From a checkpoint of a small image embedding model.
Model: arch caformer, norm rmsnorm, activation gelu, patch size [2, 2], depths [3, 6, 6].
Training: cautious_adamw at rate 0.0021, 12500 steps.
Data: trained on gratings and oriented noise at many angles and scales, 395000 training examples.
Rows from block 10 of a small image embedding model, named by matrix and row number. Rows with one number belong to one neuron. Each number is 500 + 25 x the weight over its row's rms, rounded and kept within 0 to 999. All counts start at 0. Numbers have three digits each.
After each neuron's rows are labels from the 100 images, of 14848, where the neuron reaches its highest value: "strongest on" is what is common among them; "peak at" is the part of the image that holds the peak. Only what is clearly more common there than usual is listed. The data: gratings and oriented noise at many angles and scales.
# fc1: MLP up (model.blocks.10.mlp.fc1.weight, 384x192), inputs 0-191
# fc2: MLP down (model.blocks.10.mlp.fc2.weight, 192x384, transposed), outputs 0-191

fc1.28:504522509510487482507504513451473420507470524494503508496505494491497512507489479478510533505492491531482518464473480533522496489493514470511490539481491561495496521497494509515449369495481498437507512446530494473508500430536513497497512494503511497494507501484510528520490441521500518476481515465446484524470479500507511500489452462541520512513533517508486542527523489492519530501491534519491499513511497503482477535508514511486522491494488503478477445530512505497490516501520521510472498520547574501536517514493497516500555485513489501512521479517487521496524511510505500489
fc2.28:491496504457526486519511507553497521506506468491526511489487492502478522446509537545509480479520501525472463521520483453515516482485514542483512430511499506531518433500473511471516490492491501556504508488450499442503533600477475505529492506465526488504504529504516484482514523476480472492554480507482504469493499495499500534498513524440502521496505482511511433486483522512493499480488477488521524488466511521493524458502491485524454533480557503521513524463487498493520495493500507520483515508517507488455483498506498467530451483516516504473461517488496508496461470461517517503
strongest on: stripes at 60 degrees
peak at: centre

fc1.279:505467484546484514491497503472498515457478535520503487500482511461503491514511457511490506510489504480481494481523490565495477513537496543504529511446536489518500474521495498532477533498509532454500489572516486550490498611521500475477456526513484512470506482483464482524459538534503479540440491483600464519523501500525482515511542477483511512507475491464482457534506482485514483497515535490498504513510506493519497527501510485489501505509495499493476459484514488493509501482508516493501505476466468532510513495479502505507527499494470480504534520485516501534514501539488450514
fc2.279:486493530471489469491510509501496469515488459532484506501483511503478577509540527532512490489497503550485494528548483480490511487507510508484520470479505564518517476502486503503517405483501476544528502420481511415455512514491467457511490511501524490507482532507487472477471494476506469508539480486467510495518510517510481512503494482461509514513500467492494523508488506471475564503474480484506534473470517498488510489547497508486463539499491507505509515448485493492520514503495494487446507477564540486457481505504515480522463495527502500509496520506531494505493499473496551501
strongest on: stripes at 105 degrees; very fine
peak at: centre

fc1.0:466515573464473483486529534513515406523519491515508526473475476499503556464518495530522457497504531488478538530555520467491497478496503493465538455484495519497505511521489492491528489488521483511499430510496539505481509472498521488465517480516474486525479528481486490457476478483483481480514520516452521496490515524503488489522526515487489510520471490480490495524472532477511564519487482511497503496499478527414496490529489541526495515501498491539534474490523501510551480500479488505472503537493520489463466489488501526532486513457482466519499529459487495513516514476516493507
fc2.0:547482403539498475490457504502510537478487504445477489516527456475463435493503486487502500487470482515497469480491476509483463476497480546528492534476536493502521474490466528501466509503490534470441506508506466530522486467462494495503467508469491526498541477461475492528485508487470483493470498502500506496500544449514469499492503492492522515522507491545479510500502491527480504471509499492494515505515514528491456532421503473502507499500527529459464488487485506482424502473515498549532512542506521481498537492482491509488543491502499519491497494531504485472484495494525480509
strongest on: very fine; stripes at 60 degrees; stripes at 150 degrees
peak at: centre

fc1.284:507415481478539499526534526511517498480530465535530502515471508500473524491499502521503495508470512487506469485497485475476470552498515529506527478480500509514532426504487500509504510477482532512485550508466514463485498527507457472492457543472514482534492530487482526520514521457512520522499455515519483474503506450503483506499518468489536508509516482520502462511490464511470489476526491539493509477509479506540491487486535418471441465479486472481478495489502470469494542508481505477527500481493478517465493474481520497502478487525503507523478525462530505477452487535546465489
fc2.284:504494495538507513471467492510513499509491491494444486531533507507487497535494513473497521489479511541521485495471498497478494491484480520554500513489526506480495498493509503539495455524532494491477525474503447478522452507521488506497519517510533480488500477474477488477449520528527527511470456477459497516545532553475468510537467493474501496474513471488488539530492501506482516519522498491477515470482504492505459557505504471477563493493502515444478454471431497446450487517523528510491526455464493465545537500517524500486504503528522495509542511540501507471450497510468518480
strongest on: stripes at 105 degrees; very fine
peak at: centre

fc1.75:505475503526542532489481552492527469471499508520479506492475500559531504506493461523520527480544504491464532508506471487475487487477470478495482485477525574511526513506506556534516480472485482495528532481495520477514543487525475460507497515527480495524463507523517505527460498522483468486509495541478493467502507475494499477479484461503486490476461491480552513482492470479541490514509505534543470460512529454534552483514484485546452514486471493501517524525486522522508552503519470448491444506496511483445478519489476491523512502516507503456497510483486474511517525543501519503
fc2.75:489480564489502494516516520548531467483515514507486512495473500506529554478491528526493490543507516498492562520557543491473502486475466476494511447478509552455509496476525522525536507485498466528539535526500519442482477537513484476522488500532504475514471510583506501466463544528515499487513507516448521477489487514488480526508473464538459503502486474499530497505482504467529460533505463509494504482482477497523558474555472522476492501498479477497516486499513509488525536534499495460493490497479529489479469490529500472527484517510496507508515504483488516530540482503502485484
strongest on: stripes at 165 degrees; very coarse
peak at: centre

fc1.355:463507529518506535524474505524504457451488516467532487485504509490535500480483471434464470560518495457489526466548483526502513503470469522500490535538540513515498507519538511524473515513514470511554469524515463509523522477516488503508496515514532524449493522565553483517491487546472517488526490485496487522481482504505472522490513505481482503494541491484537512482520526541541505510547527523490497507463493459480555517507477510487528476509489509513529483485469466520544504530529538494504503482498502490531498525493512517529551502482502495493499479437462527516523491500469494492
fc2.355:501450472517549462474494485482509473506528481489474470512508426500512506498472494502502511475484489560488458504442504491482464477512494480541468520495499530482508476501453472534524506494535494499397496507494477519519460474508498532467521506504489497498518501440479487502482476494493523525493529500420516538519532508524473476509517487496494489501488475502510467502515497521522530480510504494541478503489485503441452523482520455511503497498476522474506462518509504490453511481505508537544474492488506501506520493527490538474521516475531495489510536475478507449474477502508496473
strongest on: very fine; stripes at 135 degrees; stripes at 150 degrees
peak at: top right

fc1.58:499509500541487510491500498453470408509480517497497510492504505492506510525483505490499523492512474519503533473462472546504494478503515456516484538488491557495488522500500503531465363493483480453504507444550498487505507434536522506489523503507507495483494509485505530525488454535496518471484504484439485521503495505508507491505460466538518494505520516484505550493521494500525534491486554528512484499520504488485469545517513513492523484504477492491473457535521511505495515503528514504479511507532554510529510511474491515499549495515486501507522478504505508491523524512491510489
fc2.58:511485506459523486526506506553499509510525475497526509496492500519486522457515533553506480470518500525472463528514505449505515485488519545491512434495499507526518435491473505474533485486490500559506506492440515446498527592483477507526495511462523486511504520507513479486506518476492472499552477506475516477509501480497495529506517511442510518490499478511519434492486515507487495478483477487519522489457513529496521445508500495526454541470553503509510527468490498485515495497497488508484508502516498480460485489504503471533442484521515513483453511492511504484460468467523529497
strongest on: stripes at 150 degrees; stripes at 60 degrees
peak at: centre

fc1.189:499517502525483475507508525496508428471480504461500521502522508479461488503492483460492536518486501505458501452485487511534496502493465482514497518505532554501517509507513516498462399493505536466493502460523477479528487434485513492499475494492484513458536502496482526517550460539475479483503515492450477499486512489491506502457454477546502527513527501507466545493497483507490537513521526475429492496519489489485493542519496510495533490536486488494528464500487478477502504502536540511475515512545561505514529491517441526499547479515510499498526474507486489498498507507480498518
fc2.189:465488512457516486528501514546510516493525460476528518483509500510476518472520520521491481492515494514467463520521496446501515483483495541468515430540516509502530445485470494480520484482512496561503505485447494425510531587469499488524519495473534500484511516504519480468513521492482491470556476503478515485508507516501477525495515514444500540477511476508517457488496516517507494472492485483499506479466508521489522474502487500521467531458529512524532525462488469489528493509512536510474507496523533489467492522495468469535462485522518482468484503497492501482447489462499541483
strongest on: stripes at 60 degrees; very fine
peak at: centre

fc1.374:514464504510550476541485512515531490472522515479488489497450507490472495491477470497524516531507533487532508498496493467440482519487473516518525519492499512501514477462506553498483487503474519483500513485474464491512488453474455454518430505508489488526474506486480531488492514510485460495494422493500512472453478466481463527460461473495485509550497480519478516487503494488460478493532490524500527529530481508515533516483476481495445517488484479502487513483469547511492573516515483488509493521502476464448517506531520481518512479525500490476484507444497452486513466528538487512
fc2.374:506575535521477524518510512505503477497454531491477518464474511462545507481480507516490513537510527483522534492529496518482487502492524543503512520507531533486511529494549510513480509508500480479531439508538517509477515426499503478486456488510499486517500502518501525518490558507493507527472471477510515493490536501477507523523411492519472474537514496526529560511506485490493477520512504525477510520500509518515532507477507538480519490520485509509481494470506508509494529536523494488522510517462450472500468488501528463499526536499439503522527512478477482536549479535526456467
strongest on: stripes at 165 degrees; fine
peak at: top centre

fc1.94:457427480479523500486493483523494506485497537528541533505495547514507518486538482466465477500532465499500509514496510497503501489509492477470506475514490510522477457486458493464521469472539517509550567510490516502506543521490491530518509511478463505463499495533505480496502502462456461494519495542511512504476452470531493489509518519484513534486497525521531480465540536503527514502467495504520518490494518501545511466535501399538497530480478519507511519503530492494531544445490516488469501497530535513466477527507492491510495521536485493476471471519473493510482524487463520523
fc2.94:508466480484533481491477447502471514486501543476465458542487491487502472509475514443473487515470503536536510464440509513487499507515486484532520525502472519482457509476479526485466472532484519476453555515509468532539476506482512540513476487509466488479512510517495512513513494482490505497488506501468496507480454499492484518484501477516507477532518539523470484511514521508482510473508476510487498496527477516534435520528509446525498493472500489440466478540513533472450545467497469510500508516506536509519575494504507493499546509533540504535500492518474503453486512471507506526
strongest on: stripes at 105 degrees; very fine
peak at: centre

fc1.213:509502515541514553505515486504517418452509510489516531494509526473516506519502548467446526560516463480491524469497501481492491521515508500521534508526543535476531510492508501527527443491487558501477488478522477500508507463463502487500462550493496487512494474513488513517501486504520522518481494517478512481531519465499491524538485490514494538467497485531505529477508473489494508498542485520451483503512470511476485503507502518469526440466478504491467558485479446492518501523538493482517497480537524478519495494485515517473478518509470493499476456510565486509526464562521506501
fc2.213:488508499489516496507467515547510491522514469505516450509506522509484519476546513523543487451537514535483442476538463462505509492503534548503539478497495513533540466496472517487517484517496480509528501458469493442454514495477476503498507483454527453509494576504511498459500501508498501477529460496455501515513508506491553515527486496438499507495511499457492470499490498498472507487489500511506499519485524551475518468452502516503460539504523464536520497470478549469471485480522499518515515500490472508472504502496490507519481509549519493468508496469539494516438487477482511486
strongest on: stripes at 165 degrees; very fine
peak at: bottom centre

fc1.315:493519490517478486498543514457488432507526506491510499515501500512480487508490482483488549488495488513470529468466495518516502530514504471511496506518514559494516515534514495530481385507516534478488498449543499472519495428489507487479504504504478517464505514499484549507532462516494515494508531475451500534461512506516508503477453486531534508503531545493476549503506478502508529497511546471485452513530478493482488536531535500512533467518481492485521461525528460515514503494511503469466506492539562532519520477503484527475522507506482502502522481491503484489506535485489495514
fc2.315:512478480475504498513518504547510512505527464496528518505503492508471512472514535528478470478500479529485465521529500443516518510479517537480520421530513513517514428487473488490522478484500515572502505489461506431500533586466476496520497527467538495486511517507509487490506513469500491502551484488478521470504514503511489517513518526445521506451518489506514452473497523512490504465505484485510505502465509529494512464507500501512472522495548515526513549455498478498520488513495495504468523502523527495473491497480520470527444486523517498488477528498514500481454476459514531526
strongest on: stripes at 60 degrees; stripes at 150 degrees
peak at: centre

fc1.135:501504509503501507525486515498485400483449542477529495502514508510531493530484511450460499529510506494487502462487489523516495468492506471497484535495508539505488516506518517527475408504512508485524495479533481521489510437513525555520506496502511511469536490497510482502508473502482490467478479521461516494509447487491482488552457495505512544521524484532506550504525490535505535517485508522443506496481503532475457536493528499524526491463476510461489449511537475458489501491523518516495515509543567513500508507485498528493518518515466487498490485520509532511511506510481524476
fc2.135:503494500473506482519491507531483518516532463509500508519501495519473492457534519542513497447511492551494443509497472453506522492509518559484540459487500509537505459472441518471501469524507501545502510474460494441501529537465491499529491483450508506507498510477495490472506498468474463491551466497464493489509490496504498515499518512433500502518499498506482455506512548491461517459481474477515534496490519516474533471495510465523453553490504500514517513467481530487504498466523491521479495510531512492443502499497483494509462511537525496472486495488513453491443504470506542500
strongest on: stripes at 60 degrees; very fine
peak at: centre

fc1.204:482451506517519519527533510513524467488547487515512501498473544493481512516510515508516537519523503496481505515520514479454477534509498507498538475522513540493566449469514526529530486493485529499506508490512497477493508492477460443495452540488505474533444520535477537480483501476517480530532443510496520475503519462495492504483489450501469532521483480509504504477526489470463475477531488499488487528502479499509568489512491496490479483498477468510534526467475469489513525499515488440513490487513502484470452480525512493461488525513490474451464492458539461518507480561498497502
fc2.204:490524508507515519493471522542527486510531522517508467501477531480491511476500511534501518511527500492511507468544506510491478532501502510500527480503510534508532487493539534522515518494506503474559498513500496472462501459481493497494481499493511462518462545552494519480507551554520528507480475519488505472520522510464554542520440466529447483506506482477495491500491492476487472534520500535449494515499473521499528473475494533494525476519487454505496469474482519483449533519505503464558519516425422489493478500496504496507512508535472487487513538461518487525505470505477463489
strongest on: stripes at 165 degrees
peak at: top centre

fc1.266:478462495460470511551486551488505511533549495473516500493514507516480505502478511502527548523496526498491505487537481489469501500491530489477532476529501504464568478538497500524484513492479504505526523520521501489510510507494479457475515475476526500534480512539518548468513511493489543476521494501540531475474519507487525497498494468518522508519553478511496479514472459514478502517518523516466458477525490520529510487474509457487501453505483497488556498495513479481479568525487501456534509511494514483517470467469520581503507517523525500514506516441510523463488551504512515439
fc2.266:564536493506497464513486487503519533467515536508503523523550451532492518498496527517489501492477533576512478505499541497497477514508500498524506501521468510470498491496475445491490515515492525500440533508507517519480469507496528518460513528497498462490537516481483509491527474505517514510466492476467517522503515517533525473513509512501530473472499528496481508534526479507489523511520501494487470552515449530468450517473516486527499452499464496487474473538522498465437526487469448499545495534476491503505553459501508554453516526497527486487488516514513496471458494472513480483
strongest on: stripes at 105 degrees
peak at: top right

fc1.205:520473489530505510507511520466491511478489527506510496514472503501508484487487474512497519502488504472501507468495473532484479543525507535512516483479528497506505492527493514525467531500484519460491492590527500542502485627514474475476466516499497502488498499499487540522476543527497517515456495484578476513488512481504496524516556460506544502508522522480490407498500469498521467490545537520496495520526502494522512519488516486482499457510498501475479470493508500498505509497508497469515497503448455530512520478461517515501527486488479508514531500483526504500500485517521445496
fc2.205:479491517463500483508528516529512472503496447528509520499486488503482553507543527541502488483499490542480493522546477464504514498488524515489520458500497561532521477481490512501529411499497508552523502421472506416474512529485462471522495501488516491533494545520491481486495499459508482493543478505456506478513504502519478509514510497469528529479519459497490487490481502500478532497484478508499525465466507509505501484517506505474474519498504522500520527454502476500514510508501509497449500476565541500464468518484523474532455487522499498500476498492551504502489495464504549508
strongest on: stripes at 105 degrees; very fine
peak at: centre

fc1.49:532505509488490524528499515488481427512522473521513525495512599531496482510484529481474539487489475476494523484481505454491474493487512513525475499466506531472500499537508517522520470449505521475553459500463497519503494492519503501495491503502488473516492468487470509506462497480526485525491412520500480467531480445481471472502502502464540512471486469530524512486456459507474509489493502540488486475498520486463486494508525505496467508464470462455490513513472513476496496517526513443481488471516495456493512461503500488523479474492510544516495472525512484447459500500510523502
fc2.49:475482494491487516520504509525499529504507462504549558510537509498447473423539504504486486458501468524532471473504481482538469542503495549536493480530515495552513457490492481520530489508504508504485481523486472478470501541483461547510509526482514540513487531496489498511520555470491505501486474505546506502511535506524500522472534523457509513464537501530503477481508541561528523484524476523495534487515479480479467488461527461454519495519481556485513487445492491522494507513528508527483501487483525480531509503473519479495499512503448493510481487479514479500489466468514490507
strongest on: stripes at 60 degrees; windowed patch
peak at: centre

fc1.221:524497481506472471508522494488504405515494534500526517539520499555514523518500517514488511494483539508484505508468535478483496490523524466485494480496475532483507497499449476488502441491507525494477481484520553528482495477501528515481506519457487468485519513497493487492510465472497470508495501519475504509504429504537505474525477502515549504499493517512481521525519501478460529482485496460507477536479494536480488500527517506562458490476479494520505507528543475434487498436461486502505490532521544526448505469521488559482494535499490498483463509513527496492472545486494520489
fc2.221:529486468499459473527508511526516549475489456468491542501524483495491464459498489515504452493468538500500441530520502467503515467482480585474481477504490497520499462477443510467458494500491497521470495507477501480511524537478496467525504488459508522494523466463497482513497489463481469459524474501503499487495510490526453494475544542436521494507498510518484449483492498513477514472499489453527518530495528511480492532476497473513458528519494529529495528495495511503505510485475495546478505534556539510479521512506495481509504487520514514467483505527491470457468515481541516483
strongest on: stripes at 150 degrees
peak at: centre

fc1.234:520487518493552476537510536519513496483493508492507488479418526504487502509490512508509509510508527482510481499485496471480493513466496521521532540506492536497514475462531554494481469506454521482516530464480464487529520438484481457529471520527510495521482517479494537490512521511494496485468404468507499505472450471487486524464444478470487514519500498498489532502508518519460468482516499508497520525512491496527525505460500472503455502484490458511477493458475512512516561503498490503506509533483453471467502490495514474525501477540453478481464510454508481502481471509547493492
fc2.234:511594528511480512515527512507498488495442544500471513486487497484539506485492498523501504514506518475529542506521505516498521502475541539474482526505516525502494538504567498488481514535490485471529443508530535505487526437490504515509483472516503492509507497512517528532506557521484499511463476514519469496492515497495505501520422494502490488525492511510530547499522485485501462505510502505492515503517522499522531509462517531500516489514503506500485489499542497514495526523498516481517490525461445482504464512480513433500517558515435514499497502482487493560550523515518449474
strongest on: stripes at 165 degrees; fine
peak at: centre

fc1.85:471430518458523504513509520509498438530516521541535511501456536513539544478497489488495529528514514441509572511505509520507468525501488458511512496509504594468532483522478509531521463466507506462544509516514497506531491499534498506472509502487484511484436522532502522480507511485478496505485502503493512492500486487512474489505480505537494494498518507497516489526505488517506495510502518538495476500511484479513521458512487468517489474511421483497526494521494473522534568496495466461503469488477520497503467477501506516490523501480461505502485484442494540504535525542473509482
fc2.85:506548466514501484483490478487531549502496498511499491484527472557498495535494486496534499447533510543509478536467531473512518488499522493482450547525486442473525493511472456506526518516508483497456508452481505538514491476502508503516515476505494516504507499442537469488503484513469481518483503526520506490496504497507528449493510521485479478503470469497542538490522496525516501490496513464558483520468497454510487459446516521545522491479527508525532525518526505519454460496479525511529473504505468496494472511471494508464488539521529520474451523522492476535471519492472537454
strongest on: stripes at 165 degrees; very fine
peak at: centre

fc1.259:535486548466469479492521517482513431541529507537502520505440502500477542483509522526547536474465498507507533521531531499491485529499522479490539478461475504433530499500480481466541480500489474463495457499514520518475486484508533484483520486498471491541467500475486537456505501509515517518474513503477490492501518479474528468489514521523490495497487547472468480544460505490474528521473500469515497523517489502458490454524503525525456518509491459511483512512537512509478495503470464498484499542463484487483456448477523529494478488482460525528500516491510490499528511484555477495
fc2.259:526438459527542474503490452506536498463488501475448511518483448495504479486508503482510493495462514534525492494451487506469502510511487529542478545483488516503497485476455521475474509528459496488412489504496479527536456468498492499503481508455495519492507484453479486518509488487510497475467512514455493501502493469514442502479518495513503515511503513535452452502495487506469537487497499487505519507513472498448432541493506478487491494496497551468450495520462518484439539489497489543532502521510484483502544518501502508482508489489516538497485475516503480474495501493534482499
strongest on: stripes at 150 degrees; very fine
peak at: top left

fc1.86:510528529483475506520499523500475486522469489447486490458525542451549522493489493495483502497499541478520513539491506508524498475516518501511485486522538508447525515519501486447467473466510511478501465524503513541566492488455527483477530475480477482475500498522451491523496476455445458508496502485492519487518508477465509472536512540477490484547492480535522531528467491497445514504491493452486490514514535562459504503530526516511470489499492524536524511483453486482518488497468474459486498479497508479495447479521515504470512523473456511506509518482483508469479542512496506519
fc2.86:532552488517439495550484525474471521504484508486508517478593525484507448543502526494492516524489500455499484488499514527513488492530515536505525529482494504472498522469505503480469486528503530473531473515524493526534499438496530482491498508494499495499521453483478500508485483537487509508496469489584511496527499506486505521532459480500521518513524498504479574537517482484465488485490538501458494511513522536487501539483520488514512501491461485519458495496497521447499440483518510519493525513548527505497515456474480499494521482497475474502509502555513518499464496521518510485
strongest on: very fine; stripes at 60 degrees; stripes at 45 degrees
peak at: top left; bottom right

fc1.278:516507488473480489501507474510492393505527480530517520492515562491484502527488534469501495503479476495526513487519534467483487536489521510536487487484467542467489477509488464486541457460488506519518452484458466476501487469497478516511481516492486462518496468489495477510500471473544519538521449506484468474507485478495474512502493509485526498470518500524518508486469498512474534510496491527529488475498529488439446476528483514482479512473476484476458525518475510497498495526503502487461535481536520480536518492498539480552479463490509553532478484534520522472464479478519513518
fc2.278:509500496500485503526479512537489537477477474486512509492523518467478464409528495495476474478479489507524461469524495471508487510500514558512486506500509491539487462461455506493491487505496520489479491491473466492488491526484483533505479489442479528487496509472484501540514534470474463476482467509541475504516506477494473525472524534452516515502523501549471473481493532547466519458510449511490527485504516498485467504446490457482457523517474556493480503460479519500448515497496502559498531515521518468504509515503490468517517495504464508511490475503509478502489464457541465517
strongest on: stripes at 60 degrees
peak at: centre

fc1.111:512463485532507499513514511465477504463500519512509491515481494499504497482487481509500513514498500462501498464500484543495482541530490533520502496484511490502499490525496525535473539499477526454489490581524502551495464624516497480487451523481481501492498510505492528534492537510498515523470497501576473506489494481500493524501553467528539498512517496482489406507503477506503473488538535523483474502519494483532514521494525481479491451510501486478482452502503496487507514493517509469523497495452460532493518478475501520492524491478479505529525487480531503518496484524512453499
fc2.111:485491510472507480504522511520506468497496440524498507489495487480492554512531520536508491487511487544491488512535475472506513499489524513492512459498493559529523486495488509505521426505496499545524502411463508403482506534489464475524482513485519494531484528526495473500491500461518494520547481495446498489518503494516478509510502501472522537483530453504505490488475497508473539492478466505516518462469509499503503477519512490472469529505516528502507528462491486507513503515494514502455499463571537476467461512490520475535453489508489515504480497493549513515488480477511541494
strongest on: very fine; stripes at 15 degrees; stripes at 30 degrees
peak at: centre

fc1.165:496460497494477520545489564515537506521557470491522529478542525499461513511503512511521519506481531498455512494556485474482482478481501473473512461501526509485563473537462475499488486462499508514530555502502487467494502528515476462504524495464537493527479482533505525482489495527502523459522476513523520472525550488482495483522503488498532519480514472505507486538464457495493520549509534529481474472491503519538489480507466456488512488505486503486534516505478477449500547531486521471494510477515520499512474496475494523530484472529531533489522508501518532448470527522488538466
fc2.165:539479484527529479503497471490509521482486511484480516508519431509519495513476534501490462493454513551521473530467530515508481477515476489516490512512506533449513501507493447507493533507498492476413565507517512517508464496510527500468510510535491506501509496491486477486476495486521525495449495483479526539520522525554491464525481493509511477509480514502489508543513513500520505489503474479494536529489482528525464525517505469502518475497451564488493465504504478485461546486489460488527483516466511494536529452509486532436530535508537491493490514514495497457475502520530496458
strongest on: stripes at 105 degrees
peak at: middle left

fc1.113:501510463496525475486468481470516402514542489522501534511520496513475535483497478480526467486482465515529497493521522485467476538502468474514499473512461544472503498486443474490522449472510490516484499477473490482492479462487458495459501545492509454498506505484501506482512449486535539525527506486474487546458515510544490518483478492555533506500537547452507500476530527502495543513545503501537478515498490498468478508532457496487488500496476490481493495532492513499486509502481510492477491488550568521519517500514512551526516477469521508510490501515476501479487499494508458507
fc2.113:509455450485488513497530484499492560488507448502520513513490515502493455490507508495499494482500481525506465507501475492547529516510542566507528448531496493535514446494453527466505466485491506542471497476479466452515526540473458466515480521461505508499519491466505511519512485467502496500547490478496476476477509480495493514496533539431515489504528533524524450462495514511491523467490481481528509499508512490460486481516476479483465518516496515521499572484464507506511493514521483527459504494559525496493498498488528468503449485511510515517485498531514471479458478477530520511
strongest on: stripes at 150 degrees; windowed patch
peak at: centre

fc1.377:490510496528503525498492525472477418482459520505511491491520509491505493527491498467471527513504457513469516452473469546528490489502508462521498528480525557490505514516515505531465372486516507458511499453523490504516535431519524519496513496499499513469522501496502498512505468530489511489496499502433459494521515486487511490517456473532506512511498493502492547480486467496514531499502526526452477481521509494479473538511511513487520496501479486463502462514503492492489507509552528489488513489545554499536513495482471525494543470516493497502530475508508512507494509527483525484
fc2.377:489481506461519502527507503560505509504537462494522523483512501521479516466534540532490493470518477515474459512508489446506526486494514535481525440507508505519531448485471504488533486497505509561506499479447498444493529590471488509535493492466522495506510527509507483484508525484485483484551478510470507483520499496500488521500519509443504538476502475508517444478490524517496499460471467493500515476463515518487524450493507493517461544470540506509523527464486479479510490493517521515484487486513508489471480510480482472532435492527518502483479489499525487482455488463501537491
strongest on: stripes at 150 degrees
peak at: centre

fc1.24:554471528488479484564503491504460496487479525475553539470467525540552504497463517509476539499529487501509518522476517527520504480502508500514472547527456500453497503476495482510519490510498457457523490507505498517508510501545535512527507515471479492481474507562543496506482499518493492514522500480500489532500449503536486504482501525491490494486501501520536520498536532521526515485474473492519498554465469471497550459519503487546443507489489509543511524491482510488506506503539501512509468505498509455471461497517484531459521527508461512471451455508511477521515481504511520444
fc2.24:527498460515551504504467493521520530458485511481484515518495447491481469485500459504505494468478512563517468513485483465506484491481465520503496496503513455500509504477468511483479508507467541488409524500482492508508505511467491488496522501531476490479504499455474520508493471471472485454466488516457496488488495481525510496477534488460489465532473518531511458463500501513518545518540518477523530528539499499445445536482491506512491478490549540463503500532489523492460504491512469504525505540486482515505542488489518524481533508519551499495484492491476456452481519473531498527
strongest on: stripes at 105 degrees
peak at: top right

fc1.34:493511508526500503498499514468475419504471523508521500488518510482514506520491487472499519520512475518485511466489472550513480497503508469510504541486501549491501511505509506531458370496481497446502507454548479492506504423543514505511503496496500503491529509499519517512506455529495525479481513492436496522503507480504509504516450455544526506519525504511496554516514482512518531499506527533467490508508501490482466535506511509483528485516486497474478447518520496489494505495530520514490502506551570508523507508486487522492555482518474496503521487501519515522514503528493499469
fc2.34:487492505458527497530512509556505511503521475493525504488488497516481522459521537543512490477522493524467460516509483450512534482484516542477524448508499494527527439484482511481527491499493511552508508489448506450493535593476486500533497493471524494508504534507515482478519531482477473483547479500474519482509488484499503524496516512441497530493503474506513442489490526518486491476475477479515524493458510531499532450497508494532461539470567509521521518468502488483519487485506512520486510510510496490457480505489496470527452494527518502468461507483521486496463479462503527499
strongest on: stripes at 150 degrees
peak at: centre

fc1.356:487473493537492503492488503476496510499508543503520498489478503468493491494476479482500513518485512473510505464518493545483474533538504533511515515470523489498516481526492506515473540500507507443488496591531484551507509640513500501474469509499486499469507495491490510509483555537489501526458484484600482527510517488500499516492548471485500517518499504486481419521506489500513475504517543509489496521514495499520501526496502481506507480493502502475485438492503503485505510494507500498515516507457457503525498482479495511502547504486483490510525503479477501503511490538501456501
fc2.356:480492522464497478504517503515490471509496459517512510486491498506491565527532529542508481494503500535474500528548498461498512483489507505476508454504499563512511474500488505510526410485507488562523510435474508407472527519485473469529492524499515491512479531525492466464474494476502479504553478495464520487516507514516480506511497497464499517492492466488507495495491509494474531498478470494527518478463513507498516481525490511499464531492508507513523537459497483496522512503491493495449500474571541489456471503506513475539456486526508491497479520497529497502492500469496563505
strongest on: very fine; stripes at 105 degrees; stripes at 120 degrees
peak at: centre